Weights of a small image classifier.
Model: arch vit, norm layernorm, num experts 8, patch size [8, 8], width 128.
Training: adamw at rate 0.0015, 40000 steps, batches of 128, held-out accuracy 99%.
Data: trained on patchworks of several textures, 72500 training examples, 70.6 epochs.
Rows from expert 0 of block 3, named by matrix and row number. Rows with one number belong to one neuron. Each number is 128 + 24 x the weight over its row's rms, rounded and kept within 0 to 255. All counts start at 0. After the name is the row's rms in percent of the matrix's.
# up: expert up (model.blocks.3.mlp.up, 8x64x128), inputs 0-127
# down: expert down (model.blocks.3.mlp.down, 8x128x64, transposed), outputs 0-127
up.51 116 [137 118 129 127  87 148 161 140  89 170 104 157 161 147  89 132 106 128 182 122 115 161 138 162 134 117 133 152 156 153 107 143 100 152 117 119 160 126 175 107 112 112  78 136 100 151 110 127 105 114 149 159  77 152 118 131 115 112 113 120 115 122 150 132 171 100 147 117 118 180 107 118 112 107 159 149 164  93 124  78 127 104 124 107 140 146 155  91 133 111 141 123 113 115  88 144 130  96 133 146 131  97 104 140 102 154  83 146 110 173 127 103  93 128 110 139 147 146 147 120 173 140 160 128 150 151 112 127]
down.51 077 [112 104 116 131 107 123 153 127 134 150 122 105 112 151  81 117 109 127 146  84 122 133 164 171 159 177 126 149 146 121 121 141 133 182 171 105 156 128 160 126  64 101 118 133 132 107 130 156 133 108  90 141 145 116 180 169 128 135 110 133 120 130 137  88 195 138 123 120 134 133 129 135 112 106 107 108 139 129 117 111  86 111 102 122 142  95 103 117  99 106 110 157 102 140 111 111  97 138 118 138 122 140 177  85 148 139 126 186 164 125 145 131 102 112 141 126 133 140  76 131 136  98 176 101 143 132 122 136]
up.52 105 [ 99 152 152  95 140 113 143 128 113 129 109 114 129 126 120 144 132 144 119 142  89 169 155 127 117 135  84  70  72 102 144  98 147 141 158 129 134 153 119 141 122 118  90 163 148  92 131 118 131 133  97 168 131 176 134 142 161 129 128 111 139 160 109 146 149 151 117  92 117 106 119 137 111 114 135  93 169  90  82 123 164 162 124 109 160 134 124  78 130 179  86 122 149 103 104  97  97 128 167 142 102 120 123  78 107 143 164 135 109 127 106 140 163 144 144 117 150 166 133 157 121 122 116 124 139 155 138 152]
down.52 110 [134  95  94 156 138 143 162 113 119 103 129  87 101 122 161 132 147 102 124 120 145 101 104 158 142 112 140 158 182 142 123 146 111 154 131 122 119 117  92 124 118 126 126  88 151 107 126 137 128 125 149  92 146  93 129 130 147 122 129 179 134 131 128  74 101 120 155 189 170 117 138 139 144 157 128 148 129 158 124 153 104  78 110 111  97 127 121 162 155  80 184 175  97 144 153 133 160 143 134 153 138 150 118 115 143  89  86 109 130 123 148 103  90 120 134 149 118  87 152 129 129 143  96 119 110 135  94 119]
up.53 109 [ 95 135 183 132 138 104 111  95  91  97 137 167 124  82 135 161  92 141 121 140 117 129 108 154 137 152 140 141 121 125 145 133 122 124 153 133 117 107 106 152 138 124 126  74 136 125 175 112 126 116 189 135 129 135 114 157 124 133  96 117 145 160 107 116 123 141 105 173  58 116 128  82 160 167 113 143 147 136 126 167 157 114 145 113 122 158 116 144 148 136 135 145 140 126 101  81 131 136 137 139  85 121 109 115  99  88 121 134 105 129 117  65 147 154  98 171 133 116 135  89 124 143 101 101 116 130  94 141]
down.53 111 [166 107  79 148 112 132 138 151 131 153 116  81 122 141 165 114 146 127 114 136 151 122 150 124  94  89  94 142 119 132 126 115 130 139  85 107 120 188 107 116 131 147  94 173 115 128  80 143 155 112 102 125 118 137 139 115 129 136 180 153 118 117 147 128 141 129 151  96 181 113 124 169 123 139 116  85 134 121 138  79 115 112  76 125 121 112 175  96 116  95 146 156 115 139 165 139 107 111 129 128 193 115 132 168 120 175 119 126 129 142 143 129 103 103 164 100 138 129 127 138 146 153  95 158 117 131 122 102]
up.54 098 [170 114 107 165 134 137 154 100 131 115 110 139 148 130 134 128 124  96 125 117 145 113 127 119 111 133 153 184 190 156 138 155 115 121  66 133 118 124 128 121 141 120 114 115 108 161  93 139 109 120 161  95 131 135 105  95  87 118 115 142 126  99 167 123  98 105 147 137 150 130 129 137 154 131 134 158 111 165 171 116  93 108  98 144 125 105 162 151 156  73 167 102 102 152 158 158 155 137 106 146 151 119 113 192 117 153  90  97 145 131 146 150  88 113 139 117 125  94 154 112 112 137 139 122 111  95 149 108]
down.54 109 [ 99 144 167  94 114 117  81 128 125 132 136 131 128 118 111 110 157 157 109 107  88 133  99 114 125 156 121  86  81  94 154  91 163  91 135 133 106 119 152 157 143 155 151 164 118 110 142 132 102 137 112 141 133 106 131  94  92 136 101  91 111 153 145 173 130 100 108 103 106 126 177 100 133 133 152 119 114 120 126 142 165 192 140 146 132 153 106 113 108 172  81  95 177 127 121 150 128 117 151 107 112 143 138 146 124 140 182 140 142 106 123 122 183 143 127 122 142 144  86 134 121 117 158 117 119 115 150 138]
up.55 126 [138 121 100 122  84 160 153 145 100 174 116 140 147 152  76 126 115 137 177 109 126 154 154 156 136 125 148 150 174 162 111 134 106 141 115 129 163 135 177  90 110 121  99 138  96 162 108 130 110 127 145 141  79 137 124 134 116 122 124 116 122 112 157 125 189 100 145 119 125 172 103 122 118 113 152 166 158  92 118  71 110 104 129 108 136 139 151  99 107 101 139 129  97 111 100 130 137 103 142 130 136 102 111 143 109 159  82 162 112 162 146 101  89 116  96 145 130 131 129 105 170 139 155 123 147 144 124 129]
down.55 084 [120 105 124 132 110 132 160 108 133 160 116 116 109 151  71 125  99 130 155  87 120 137 162 177 152 168 120 160 155 123 138 151 126 189 166 106 157 122 158 124  81 101 117 131 138 118 127 168 133 106 100 143 131 127 175 171 114 148 101 139 129 122 143  95 197 141 139 129 128 137 116 127 116 102 106 112 148 128 119 101  85  95 102 115 141 101 109 108 108  97 130 152 101 143  98 115  95 131 121 141 113 135 162  95 138 144 107 188 160 130 148 130  85 120 126 131 135 138  96 128 143 111 166  97 143 138 111 127]
up.56 110 [111 128 164 143 143 125 108 103 108 139 122 161 119  82 155 180 103 114 145 145 151 141 100 121 140 150 150 176 177 161 131 139  93 104 165 128 139  99 111 160 138 120 164  60  92 143 173 103 139  87 161 102 155 149 101 158 117 126 136 101 136 108  99 103 132 142 106 153  65 145 119  95 129 155 101 126 128 153 126 164 139 104 118  93 100 137  97 166 146 101 140 143 128 106  99 110 123 146  96 134 110 113 130 126 170  89 118 143 125 113 114 101 136 140 123 159 142 133 112 133 115 142 140 148 109 140 114 125]
down.56 112 [146 113 107 149 108 122 148 130 118 118 125  88 169 130 136 108 131 139 118 109 120 107 152 137 102 126 117  95  77 144 126  75 117 139  86 103 109 169 118 110 128 149  83 200 120 149 116 207 148 130 128 141  99 119 140 132 112 171 144 160 131 154 136 150 133 137 152  97 162 136 124 134 137 125 101 126 144 123 126  79 126 155 121 122 141 117 183  74 113 115 106 135 152 121 152 114 110 120 133 113 146 116  98 154  93 179 134 109 107 174 135 128 131 121 157 117 118 121 113 125 135 149  95 118 101 129 180 114]
up.57 096 [123 144 106  72 139 129 124 148 144 171  95  97 110 129 110 133 150 146 137 112  66 118 139 117  78 135 105  91 131 151 111 148 135 131 128 136 127 153 145 116 154 180 119 182 102 119  92 167 116 140 132 145  80 108 139 110 104 145 141 143 127  76 141 101 161  97 126 158 179 136 156 135 102 142 160 148 118 100 127  84 145 115 138 118 159 125 129  88 158 129 152 148 113 115  99 150 154 109 180 147  95 145 106 150 126 148 102 140 117 150 123 138 116 116 141 121 143 121 135 105 116 166 153 155 101 164 109 141]
down.57 096 [119 111 134 160 119 142  70 191 121 128 164 136 134 122 144 110 135 115 151 110 179 147  87 148 158 117 128 133 155 111 106 155 136 109 149 152 139  83 120 148 146 100 139  77 131 116 125  64  99 114 128  85 165  99 112 128 184  86 124 137 100 145 111 113 129 139 120 119 113 127 118 112 105 148 145 117 117 122 108 190 142 160 125 159  72 138 105 178 128 156 111 133 145 119 147 140 144 137 119 103 137 148 121 102 139  79 146 132 123 131 113 110 148 121 124 136 134 141 133 127  99  79 118 144 154  91 124 142]
up.58 092 [134 135  89  90 138 102 129 103 140 123 101 109 124 117 129 128 133 139 115 124  87 105 154 108  85 133 134 101 134 146 128 154 147 154  78 118 109 150 148 105 161 189  98 198 141 134  93 177 133 153 129 127  88 109 159  98  81 143 129 138 120  97 153 106 107 104 147 129 163  99 136 126 157 153 155 155 101 135 175  90 120 109 134 150 156 129 168 100 128 113 159 125 111 138 136 145 139 108 145 146 132 155 112 173 127 161  91 131 136 129 132 115  93 105 152 104 129  98 139 101 117 165 133 156 123 140 142  99]
down.58 100 [109 138 159 135 134 156  61 178 114 161 137 146 131 128 117 122 147 133 139 113 141 174  91 135 134 123 112 145 140  98 108 151 160  85 145 150 128  94 124 145 148 125 136  96 107 101 114  55 100 100 135 106 149 117  91 112 161  85 110 113  87 143 121 145 148 107 103 107 115 125 150 132  99 143 162 111 116 114 124 165 143 163 113 148  89 148  86 164 131 169 102 119 134 122 118 160 134 119 141 108 129 132 136 126 129 116 147 156 135 119 117 117 169 130 118 134 156 151 126 112 112  87 133 149 161 110  68 168]
up.59 098 [139 129 122 128 153 132 129  95 142 127 145 125 126  97 121 135 118 119 120 123  99  99 120 110  97 154 158 138 185 176 131 157 126 127 111 123 106 120 135 120 148 163 131 119  96 156 140 164 125 111 190 115 116 107 114 125  76 158 121 140 145  83 115  85 131  95 123 168 160 121 152 120 153 160 130 163 102 157 162 129 117  82 119 154 133 118 128 157 169 105 170 139  89 142 118 143 154 140 136 145 107 150  99 175 118 137  74 109 128 140 137 114 112 111 127 152 132  78 147  75  95 151 134 121  98  93 117 130]
down.59 105 [122 125 136 138 118 127  82 177 107 124 142 135 148 126 145 116 146 141 130 131 156 153 117 112 119 104 105  96  78  93 130 102 162  92 105 129 116 136 129 133 155 145 115 167 109 127 110 102 121 128 114 113 138 115 121 107 143 124 136 100  90 153 136 176 111 131 112  56 113 130 134 137 111 137 132 101 120 119 129 138 157 200 139 152 113 140 135 126 110 169  59  96 176 112 168 151 109 108 120 106 158 117 133 148 120 159 190 112 134 123 115 122 183 128 140 108 118 160 105 150 121 106 122 150 136 104 172 124]
up.60 095 [130 149 122  95 117 102 149 143 118 126 109  90 133 161 120 143 141 131 108 134 101 166 155 109 118 114 114  98  80 110 129  99 127 145 135 110 140 157 123 134  94 122 100 161 150  94 122 133 131 128  66 181 147 179 155 131 167 117 154 102 139 133 123 138 130 148 119  73 161 103 128 159  97  98 129  87 139 112 105 105 137 155 108 104 155 113 124  79 114 162  97 118 143 101 129 129  85 143 128 124 154 127 149  89 150 145 169 132 122 109 118 160 149 129 166 105 142 164 106 171 135 115 146 157 142 166 156 129]
down.60 102 [111 112 142 149 152 152 164  94 115 117 125 111 102 118 126 132 127 112 137 108 116 109  94 176 144 150 145 159 173 146 133 137 109 141 161 134 115  98  92 127 119 128 123  97 151 104 150 139 106 123 166 104 139 100 118 148 138 146  94 169 148 144 132  84 130 115 145 206 140 139 144 114 144 150 119 149 128 141  99 155 122  85 128 103 114 137 104 146 173  96 175 159 106 138 109 131 166 141 152 148  95 132 110  97 123  75  80 118 121 144 138 105 107 139 113 172 130  91 144 114 128 138 117  99 101 146  78 149]
up.61 098 [139 134  64  90 137 115 128 120 147 156  84  95 140 143 133 126 160 126 119 127  89 119 153 100  80 125 113 119 137 143 111 152 128 140  92 109 122 152 139 115 149 180 126 183 119 132  69 181 131 137 109 131 105 115 148  94  98 140 150 135 112  86 163 121 115  98 149 130 186 118 139 144 116 126 150 150 109 129 153  77 127 124 126 132 158 115 157 103 129 110 171 124 103 121 125 160 138 116 134 146 153 149 125 175 153 160  99 116 140 128 123 157  98 107 158  94 137 114 137 138 116 166 146 172 124 148 131 112]
down.61 103 [106 142 169 130 126 150  64 163 121 139 148 144 126 122 109 112 141 133 151  98 137 153  71 148 142 141 140 123 144 113 122 141 139  87 156 175 121  71 137 147 149 105 143  89 121 106 138  66  74 129 138 102 145 102 106 120 169  93  98 123 107 144 133 130 149 102 114 142 104 140 150  86 113 137 157 133 113 110 100 176 146 164 143 151  88 148  95 153 137 168 103 124 160 120 113 147 155 124 148 101  96 143 125 110 125  98 147 154 134 128 122 116 160 137 108 153 149 129 132 107 104  90 139 129 134 107 107 150]
up.62 101 [150 128  67 108 131 108 141 112 142 134  86  96 134 150 138 129 158 108 121 126 110 119 153  98  87 126 127 138 148 144 118 151 126 137  79 112 120 145 132 117 141 158 123 167 126 135  70 170 130 130  99 121 122 118 150  91 104 123 150 134 107  90 168 118  96 102 150 121 185 113 135 144 126 123 137 148 107 141 164  86 111 120 111 138 155 109 161 115 124  95 169 114 108 133 145 166 137 124 112 152 163 147 141 179 165 160 104 106 157 114 129 159  86 110 170  90 130 113 133 146 121 156 154 172 125 135 145  94]
down.62 106 [104 146 176 123 125 158  66 144 125 147 140 145 129 125 101 112 144 148 144  93 117 151  73 148 137 153 133 122 129 116 135 129 140  81 159 167 115  75 144 149 147 118 145 112 114 106 144  85  72 125 142 112 138 104 102 120 146 106  83 115 108 153 144 148 158  88 109 138 100 151 162  82 118 128 153 136 115 109  96 165 150 169 142 143 100 150  91 139 129 168  98 121 165 123  97 144 146 119 157 104  95 136 125 114 115 111 146 159 135 129 125 120 167 141 106 157 158 132 125 107 112  95 142 120 123 116 101 156]
up.63 103 [ 87 156 183 102 150 104 117  91 102 117 131 156 129  84 142 163 112 154 125 159  97 153 126 129 132 154 110 118  99 118 153 125 143 117 173 130 127 125  99 154 135 114 116  93 135 113 173 105 140 115 153 142 130 159 108 166 142 127 108  98 147 159  94 129 129 148  94 150  60 113 115  96 139 157 114 128 163 110  98 162 171 133 143 123 130 155 111 126 145 160 120 149 142 110  86  75 116 134 150 141  76 124 115  98 121  97 135 136 110 113 101  91 161 150 102 160 146 138 142 122 115 146  97 119 120 134  99 131]
down.63 111 [164  93  71 163 118 137 149 140 126 117 118  71 118 134 182 119 144 121 107 124 160 104 143 140 110  93 110 139 142 140 122 122 131 145  86 106 110 171  93 109 124 147  97 160 130 120  96 148 156 124 121 105 133 109 142 123 143 138 163 175 115 131 143 107 113 126 156 127 188 107 132 171 134 149 106 105 131 146 137 111  99  98  88 114 111 108 158 126 128  83 150 170 105 143 178 132 117 131 130 143 192 131 129 147 125 154 111 107 134 145 153 117  99  99 163 117 118 108 139 130 145 143  76 142 105 136 126 100]